config = dict(
    arch='vit',
    model='image embedding model',
    dataset='dead-leaves pictures: piles of overlapping shapes',
    train_examples=72500,
    image_size=64,
    crop_scale_min=1,
    horizontal_flip=True,
    targets=['size'],
    num_classes=3,
    embedding_dim=128,
    norm='layernorm',
    norm_position='pre',
    activation='swiglu',
    head_dim=48,
    fused_qkv=False,
    bias='all',
    qk_norm=False,
    parallel_block=False,
    inner_norm=False,
    moe='top_k',
    drop_path=0.15,
    num_experts=16,
    moe_every=1,
    expert_mlp_ratio=0.25,
    experts_per_token=2,
    shared_expert=True,
    patch_size=[8, 8],
    conv_stem=False,
    layers=8,
    width=320,
    positions='learned',
    pooling='mean',
    am_softmax_margin=0.3,
    am_softmax_scale=30,
    residual_init='none',
    optimizer='soap',
    beta2=0.999,
    lr=0.0025,
    beta1=0.95,
    shampoo_beta=0.95,
    eps=1e-08,
    precondition_frequency=25,
    max_precond_dim=1024,
    one_sided=False,
    adamw_lr_other_params=0.0013,
    grad_clip=5.0,
    l1_shrink=0.03,
    steps=4900,
    batch_size=48,
    epochs=3.2,
    lr_schedule='wsd',
    decay_fraction=0.3,
    final_lr_fraction=0,
    warmup_steps=490,
    weight_decay=0.0,
    adamw_weight_decay_other_params=0,
)
Rows from block 2 of a small image embedding model, named by matrix and row number. Rows with one number within an expert belong to one neuron, the router's apart. Each number is 128 + 24 x the weight over its row's rms, rounded and kept within 0 to 255. All counts start at 0. After the name is the row's rms in percent of the matrix's.
Before each expert's rows are labels from the 100 images, of 14976, where the router gives the expert most weight on average: "responds to" is what is common among them. Only what is clearly more common there than usual is listed. The data: dead-leaves pictures: piles of overlapping shapes. In brackets: how many of the 100, against the usual share in percent.
# router: router (model.blocks.2.mlp.router.weight, 16x320, trained with AdamW), inputs 107-213
# gate: expert gate (model.blocks.2.mlp.gate, 16x80x320), inputs 107-213
# up: expert up (model.blocks.2.mlp.up, 16x80x320), inputs 107-213
# down: expert down (model.blocks.2.mlp.down, 16x320x80, transposed), outputs 107-213

# expert 15
responds to: earthy (90 vs 14.4)
router.15 097 [129 126 113 124 130 157 125 158 106 117 127 108 153  90 121 114 145 125 152 131 112 148 120 125 103 126 105 131 140 163 145 118  88  94 115 105 155 115 138 127 151  83 137 110 107 150 106 163 105  69 119 108 153 152 146  69 142 121 131 114 143  97 132 155 142 156 151 135 142 101 109 135 123 120 121 144 163 148 130 138 131 117 144 165 117 129 159 136 127 110 138 170 130 101 155 176 147 160 166 134 111  71 182 116 144 115 154]
gate.47 475 [128 128 128 128 128 128 128 128 128 128 128 128 128 128 128 128 128 128 128   0 128 128 128 128 128 128 128 128 128 128 128 128 128 128 128 128 128 128 128 128 128 128 128 128 128 128 128 128 128 128 128 128 128 128 128 128 128 128 128 128 128 128 128 128 128 128 128 128 128 128 128 128 128 128 128 128  19 128 128 128 128 128 128 128 128 128 128 128 128 128 128 128 128 128 128 126 128 128 128 128 128 128 128 128 128 128 128]
up.47 477 [128 128 128 128 128 128 128 128 128 128 128 128 128 128 128 128 128 128 128 128 128 128 128 128 128 128 128 128 128 128 128 128 128 128 128 128 128 128   0 128 128 128 128 128 128 128 128 128 128 128 128 128 128 128 128 128 128 128 128 128 128 128 128 128 128 128 128 128 128 128 128 128 128 128 128 128 128 128 128 128 128 128 128 128 128 128 128 128 128 128 128 128 128 128 128 128 128 128 128 128 128 128 128 128 128 128 128]
down.47 236 [128 128 128 128 128 128 128 128 128 128 128 128 128 128 128 128 128 128 128 128 128 128 128 128 128   0 128 128 128 128 128 128 128 128 128 128 128 128 128 128 128 128 128 128 128 128 128 128 128 128 128 128 128 128 128 128 255 128 128 128 128 128 106 128 128 128 128 128 128 128 128 128 128 128 128 128 128 128 128 128 128 128 128 128 128 128   0 114 128 128 128 255 128 128 128 128 128 128 128 128 128 128 128 128 128 128 128]
gate.52 564 [128 128 128 128 128 128 128 128 128 128 128 128 128 128 128 128 128 128 128 128 128 128 128 128 128 128 128 128 128 128 128 128 128 128 128 128 128 128 128 128 128 128 128 128 128 128 128 102 128 128 128 128 255 128 128 128 128 128 128 128 128 128 128 128 128 128 128 128 128 128  61 128 128 128 128 128 128 128 128 128 128 128 128 128 128 128 128 128 128 128 128 128 128 128 128 128 128 128 128 128 128 128 128 128 128 128 128]
up.52 403 [128   0 128 128 128 128 128 128 128 128 128 128 128 128 128 128 128 128 128 128 128 128 128 128 128 128 128 128 128 128 128 128 128 128 128 128 128 128 128 128 128 128 128 128 128 128 128 128 128 128 128 128 255 128 128 128 128 128 128 128 128 128 128 128 128 128 128 128 128 127 128 128 128 128 128 128 128 128 128 128 128 128 128 129 128 128 128 128 128 128 128 128 128 128 128 125 128 128 128 128 128 207 128 128 128 128 128]
down.52 211 [128 128 128 128 128 128 128 128 128 128 128 128 128 128 128 128 128 128 128 128 128 128 128 128 128 128 128 128 128 128 128 128 124 128 128 128 128 128 128 128 128 128 128 128 128 128 128 128 128 128 128 128 128 128 128 128 128 128 128 128 128 128   0 128 128 128 128 128 128 128 128 128 128  14 128 128 128 128 128 128 128 128 128 128 128 128 128 128 128 128 128 128 128 128 128 128 128 128 128 128 128 128 128 128 128 128 128]

# expert 1
responds to: vivid (70 vs 14.3)
router.1 100 [111  93 132 126 160 134 158  94 149 109 115 104 125  86 158 128 118 147 130 121 116 154 139 140 129 165 140 155 108 121 123 125 133 158 137 173  78 153 101 126 104  75 128  89 137 153 125  91 137 123 122 156  95 177 135 120  91 128 126 190 125 127 161 110 118 113  92 114 119 142 107  95 149 151 175 118 111 103 123 121 135 136  91 129 163  87  77 127 146  83 145 163 152 155 154 109 159 143 169 136 122 109 110  87 142 154 118]
gate.11 089 [128 128 128 128 195 128 128 128 128 128 128 128 128 128 128 136 128 128 128 128 128 128 128 128 128 128 128 128 128 128 128 120 128 128 128 128 128 128 128 128 128 128 128 128 128 128 128 128 128 128 128 128 128 128 128 128 128 128 128 128 128 128 128 128 128 128 128 128 128 128 128 128 128 128 128 128 128 128 128 128 128 128 128 128 128 128 128 128 128 128 128 128 128 128 128 128 128 128 128 128 128 255 128 128 128 128 128]
up.11 073 [128 128 128 128 128 128 128 128 128 128 128 128 128 128 128 128 128 128 128 128 128 128 128 128 128 128 128 128 128 128 128 128 128 128 128 128 128 128 128 128 128 128 128 128 128 128 128 128 128 128 128 128 128 128 128 128 128 128 128 128 128 128 128 128 128 128 128 128 128 128 128 128 128 128 128 128 128 128 128 128 128 128 128 128 128 128 128 128 128 255 128 128 128 128 128 128 128 128 128 128 128 128 128 128 128 128 128]
down.11 092 [128 128 128 128 128 128 128 128 128   0 128 128 128 128 128 128 128 128 179 128 128 128 128 128 128 128 128 128 128 128 128 239 127 128 255 128 128 128 129 128 128 128 128 128 127 128 128 128 128 128 128 128 128 128 128 128 128 128 128 128 128 128 128 128 128 128 128 128 128 128  18 128 128 128 128 128 128 128 128 128 128 129 128 128 128 128 128 128 128 128 128 128 128 128 128 130 128 128 128 128 128 128 128 128 128 128 128]
gate.12 292 [128 161 128 128 128 128 128 255 128 128 128 128 111 128 128 128 128 128 128 134 128 151 128 128 128 128 128 128 128 128  90 128 128 128 127 128 128 128 128 128 128 128 128 128 110 128 128 128 115 195 128 128 128 128 128 128 119 128 128 128 128 128  94 128 128 128 128 128 128 128 128 128 128 128 128 128 128 128  22 128 128 128 128 128 187 128 128 128 128 128 180 128 128 128 128 128 128 128 128 128 131 128 128 128 134 128   0]
up.12 172 [128 128 128 128 128 128 128  95 128 128 128 128 128 128 128 128 128 128 128 129 128 128 128 128 128 128 129 128 128 128 128 128 128 128 128 128 128 128 128 128 128 128 128 128 128 128 128 128 128   0 128 128 128 128 128 128 128 128 128 128 128 128 128 128 128 128 128 128 128 128 128 128 128 128 128 128 128 128 128 127 128 128 128 128 128 128 128 128 128 128 125 128 128 128 128 127 128 128 128 128  40 128 128 128 128 128 201]
down.12 213 [128 128 128 128 128 128 128 128 128   0 128 128 128 128 128 181 128 128 128 128 128 128 128 128 128 128 135 128 128 128 128 128 130 128 128 128 128 128 128 128 128 128 128 128 129 128 128 128 128 255  71 128 227 128 128 128 128 128 128 128 128 128 128 128 128 128 128 117 128 177 128 128 128 128 138 128 128 128 128 128 128 128 128 128 128 128 128 119 128 128 128 128 128 128 128 128 128 128 128 128 128  80 128 128 128 128 128]

# expert 12
responds to: mixed sizes (68 vs 33.4); cool (53 vs 14.4); dark (45 vs 13.7)
router.12 099 [130 123 108 123 108 144 145 114  98  95 118 134 134 133 164  76  89 159 143  81 142 112 142 115 123 173 147 173 151 164 132 136  95 163 105 145 157 145 109 103 117 127 108  87 126 177 129 113 125 125 131 163 116 176 150 150  94 142 116 138 148 108 115 102 106 145  99  93 102 123 119  97 146 128 126 149 125 168 140 135 123 128 123 175 161 107 121 175 124 111 126 165 142 150 145 160 134 153 149 113 173  84  92  85 124 154 142]
gate.4 189 [128 128 128 128 128 128 128 128 128 175 128 128 128 128 128 128 128 128 128 128 128 128 128 128 128 128 128 128 128 128 128 128 128 128 128 128 128 128 128 128 128 128 128 128 128 128 128 128 128 128 128 128 128 128 128 128 128 128 128 128 128 128 128 128 128 128 128 128 128 128 128 128 128 128 128 128 128 128 128 128 128 128 128 128 128 128 128 128 128 128 128 128 128 128 128 128 128 128 128 128 128 128 128 128 128 128 128]
up.4 054 [128 128 128 128 128 128 128 128 128 128 128 128 128 128 128 128 128 128 128 128 128 128 128 128 128 128 128 128 128 128 128 128 128 128 128 128 128 128 128 128 128 128 128 128 128 128 128 128 128 128 128 128 128 128 128 128 128 128 128 128 128 128 128 128 128 128 128 128 128 128 128 128 128 128 128 128 128 128 128 128 128 128 128 128 128 128 128 128 128 128 128 128 128 128 128 128 128 128 128 128 128   0 128 128 128 128 128]
down.4 279 [128 128 128 128 128 128 128 128 128 128 128 128 128 128 128 128 128 128 128 128 128 128 128 128 128 128 128 128 204 128 128 128 128 128 128 128 128 128 128 128 128 128 128 128 128 128 128 128 128 128 128 128 128 128 128 128 128 128 128 128 128 128 128 128 128 128 128 128 128 128 128 128 128 128 128 128 128 128 128 128 128 128 128 128 128 128 128  34 128 128 128 128 128 128 128 128 128 128 128 128 128 128 128 225 128 128 128]
gate.23 264 [128 128 128 128 128 128 128 128 128 128 128 128 128 128 128 128 128 128 128 128 128 128 128 128 128 128 128 128 128 128 128 128 128 128 128 128 128 128 128 128 128 128 128 128 127 128 128 128 128 128 128 128 128 128  45 128 128 128 128 128 128 128 128 128 128 128 128 128 128 128 128 128 128 128 255 128 128 128 128 128 128 128 128 128 128 128 128 128 128 128 128 128 128 128 128 128 128 128 128 128 128 128 128 128 128 128 128]
up.23 227 [128 128 128 128 128 128 128 128 128 128 128 128 128 128 128 128 128 128 128 128 128 128 128 128 128 128 128 128 128 128 128 128 128 128 128 128 128 128 128 128 128 128 128 128 128 128 128 128 128 128 128 128 128 128 128 128 128 128 128 128 128 128 128 128 128 128 128 128 128 128 128 128 128 128 128 128 128 128 128 128 128 128 128 128 128 128 128 128 128 128 128 128 128 128 128 128 128 128 128 128 128 128 128 128 128 128 128]
down.23 159 [128 128 128 128 128 128 128 128 128 128 128 128 128 128 128 128   0 128 128 128 128 128 128 148 128 128 128 128 128 128 128 128 128 128 128 128 128 128 128 128 128 128 128 223 128 128 128 128 128 128 128 128 128 128 128 128 128 128 128 128 128 128 128 128 128 128 128 128 128 128 128 128 128 128 128 128 128 128 128 128 128 128 128 128 128 128 128 128 128 128 128 128 128 128 128 128 128 128 128 128 128 128 128 128 128 128 128]

# expert 13
responds to: dark (43 vs 13.7)
router.13 100 [157 123 101 153 118 165 155 154  96 122  97 116 150 118 157  90 123 122 156 123 152 107 112 125 123 135 107 140 155 171 121 115 120 125  95 102 140 110  90 105 121  97 118 107 105 150  94 124 124  73 143 120 110 138 129 102 127 133 145 118 104 103  95 131  92 162 112 122  98  90 140 133 105 141  90 133 113 149 159 145 115 138 120 156 168 116 157 147 119 117 158 144 113 108 146 180 114 143 136 129 145  46 136 141 149 165 183]
gate.6 636 [128 128 128 128 128 128 128 128 128 128 128 128 128 128 128 128 128 128 128 217 128 128 128 128 128 128 128 128 128 128 128 128 128 128 128 128 128 128 128 128 128 128 128 128 128 128 128 128 128 128 128 128 128 128 128 128 128 128 128 128 128 128 128 128 128 128 128 128 128 128 128 128 128 128 128 128 128 128 128 128   0 128 128 128 128 128 128 128 128 128 128 128 128 128 128 128 128 128 128 128 128 128 128 128 128 128 128]
up.6 828 [128 128 128 128 128 128 128 128 128 128 128 128 128 128 128 128 128 128 128   0 128 128 128 128 128 128 128 128 128 128 128 128 128 128 128 128 128 128 128 128 128 128 128 128 128 128 128 128 128 128 128 128 128 128 128 128 128 128 128 128 128 128 128 128 128 128 128 128 128 128 128 128 128 128 128 128 128 128 128 128 174 128 128 128 128 128 128 128 128 128 128 128 128 128 128 128 128 128 128 128 128 128 128 128 128 128 128]
down.6 205 [128 128 128 128 128 128 128 128 128 128 128 128 128 128 128 128 128 128 128 128 128 128 128 128 128 128 128 128   0 128 128 128 128 128 128 128 128 128 128 128 128 128 128 128 160 128 128 128 128 128 128 255 128 128 128 128 128 128 128 128 128 128 128 128 128 128 128 128 128 128 128 128 128 128 128 128 128 128 128 128 128 128 128 128 128 128 128 128 128 104 128 128 128 128 128 128 128 128 128 128 128 128 128 128 128 128 128]
gate.28 588 [128 128 128 128 128 128 128 128 128 128 128 128 128 128 128 128 128 128 128 128 128 128 128 128 128 128 128 128 128 128 128 128 128 128 128 128 128 128 128 128 128 128 128 128   0 128 128 128 128 128 128 128 128 128 128 128 128 128 128 128 128 128 128 128 128 128 128 128 128 128 128 128 128 128 128 128 128 128 128 128 128 128 128 128 128 128 128 128 128 128 128 128 128 128 128 128 128 128 128 128 128 128 128 128 128 128 128]
up.28 169 [128 128 128 128 128 128 128 128 128 128 128 128 128 128   0 128 128 128 128 128 128 128 128 128 128 128 128 128 128 128 128 128 128 128 128 128 128 128 128 128 128 128 128 128   0 128 128 128 128 128 128 128 128 128 128 128 128 128 128 128 128 128 128 128 128 128 128 128 128 128 128 128 128 128 128 128 128 128 128 128 128 128 128 128 128 128 128 128 128 128 128 128 128 128 128 128 128 128 128 128 128 128 128 128 128 128 128]
down.28 701 [128 128 128 128 128 128 128 128 128 128 128 128 128 128 128 128 128 128 128 128 128 128 128 128 128 128 128 128 128 128 128 128 128 128 128 128 128 128 128 128 128 128 128 128 128 128   0 128 128 128 128 128 128 128 128 128 128 128 128 128 128 128 128 128 128 128 128 128 128 128 128 128 128 128 128 128 128 128 197 128 128 128 128 128 128 128 128 128 128 128 128 128 128 128 128 128 128 128 128 128 128 128 128 128 128 128 128]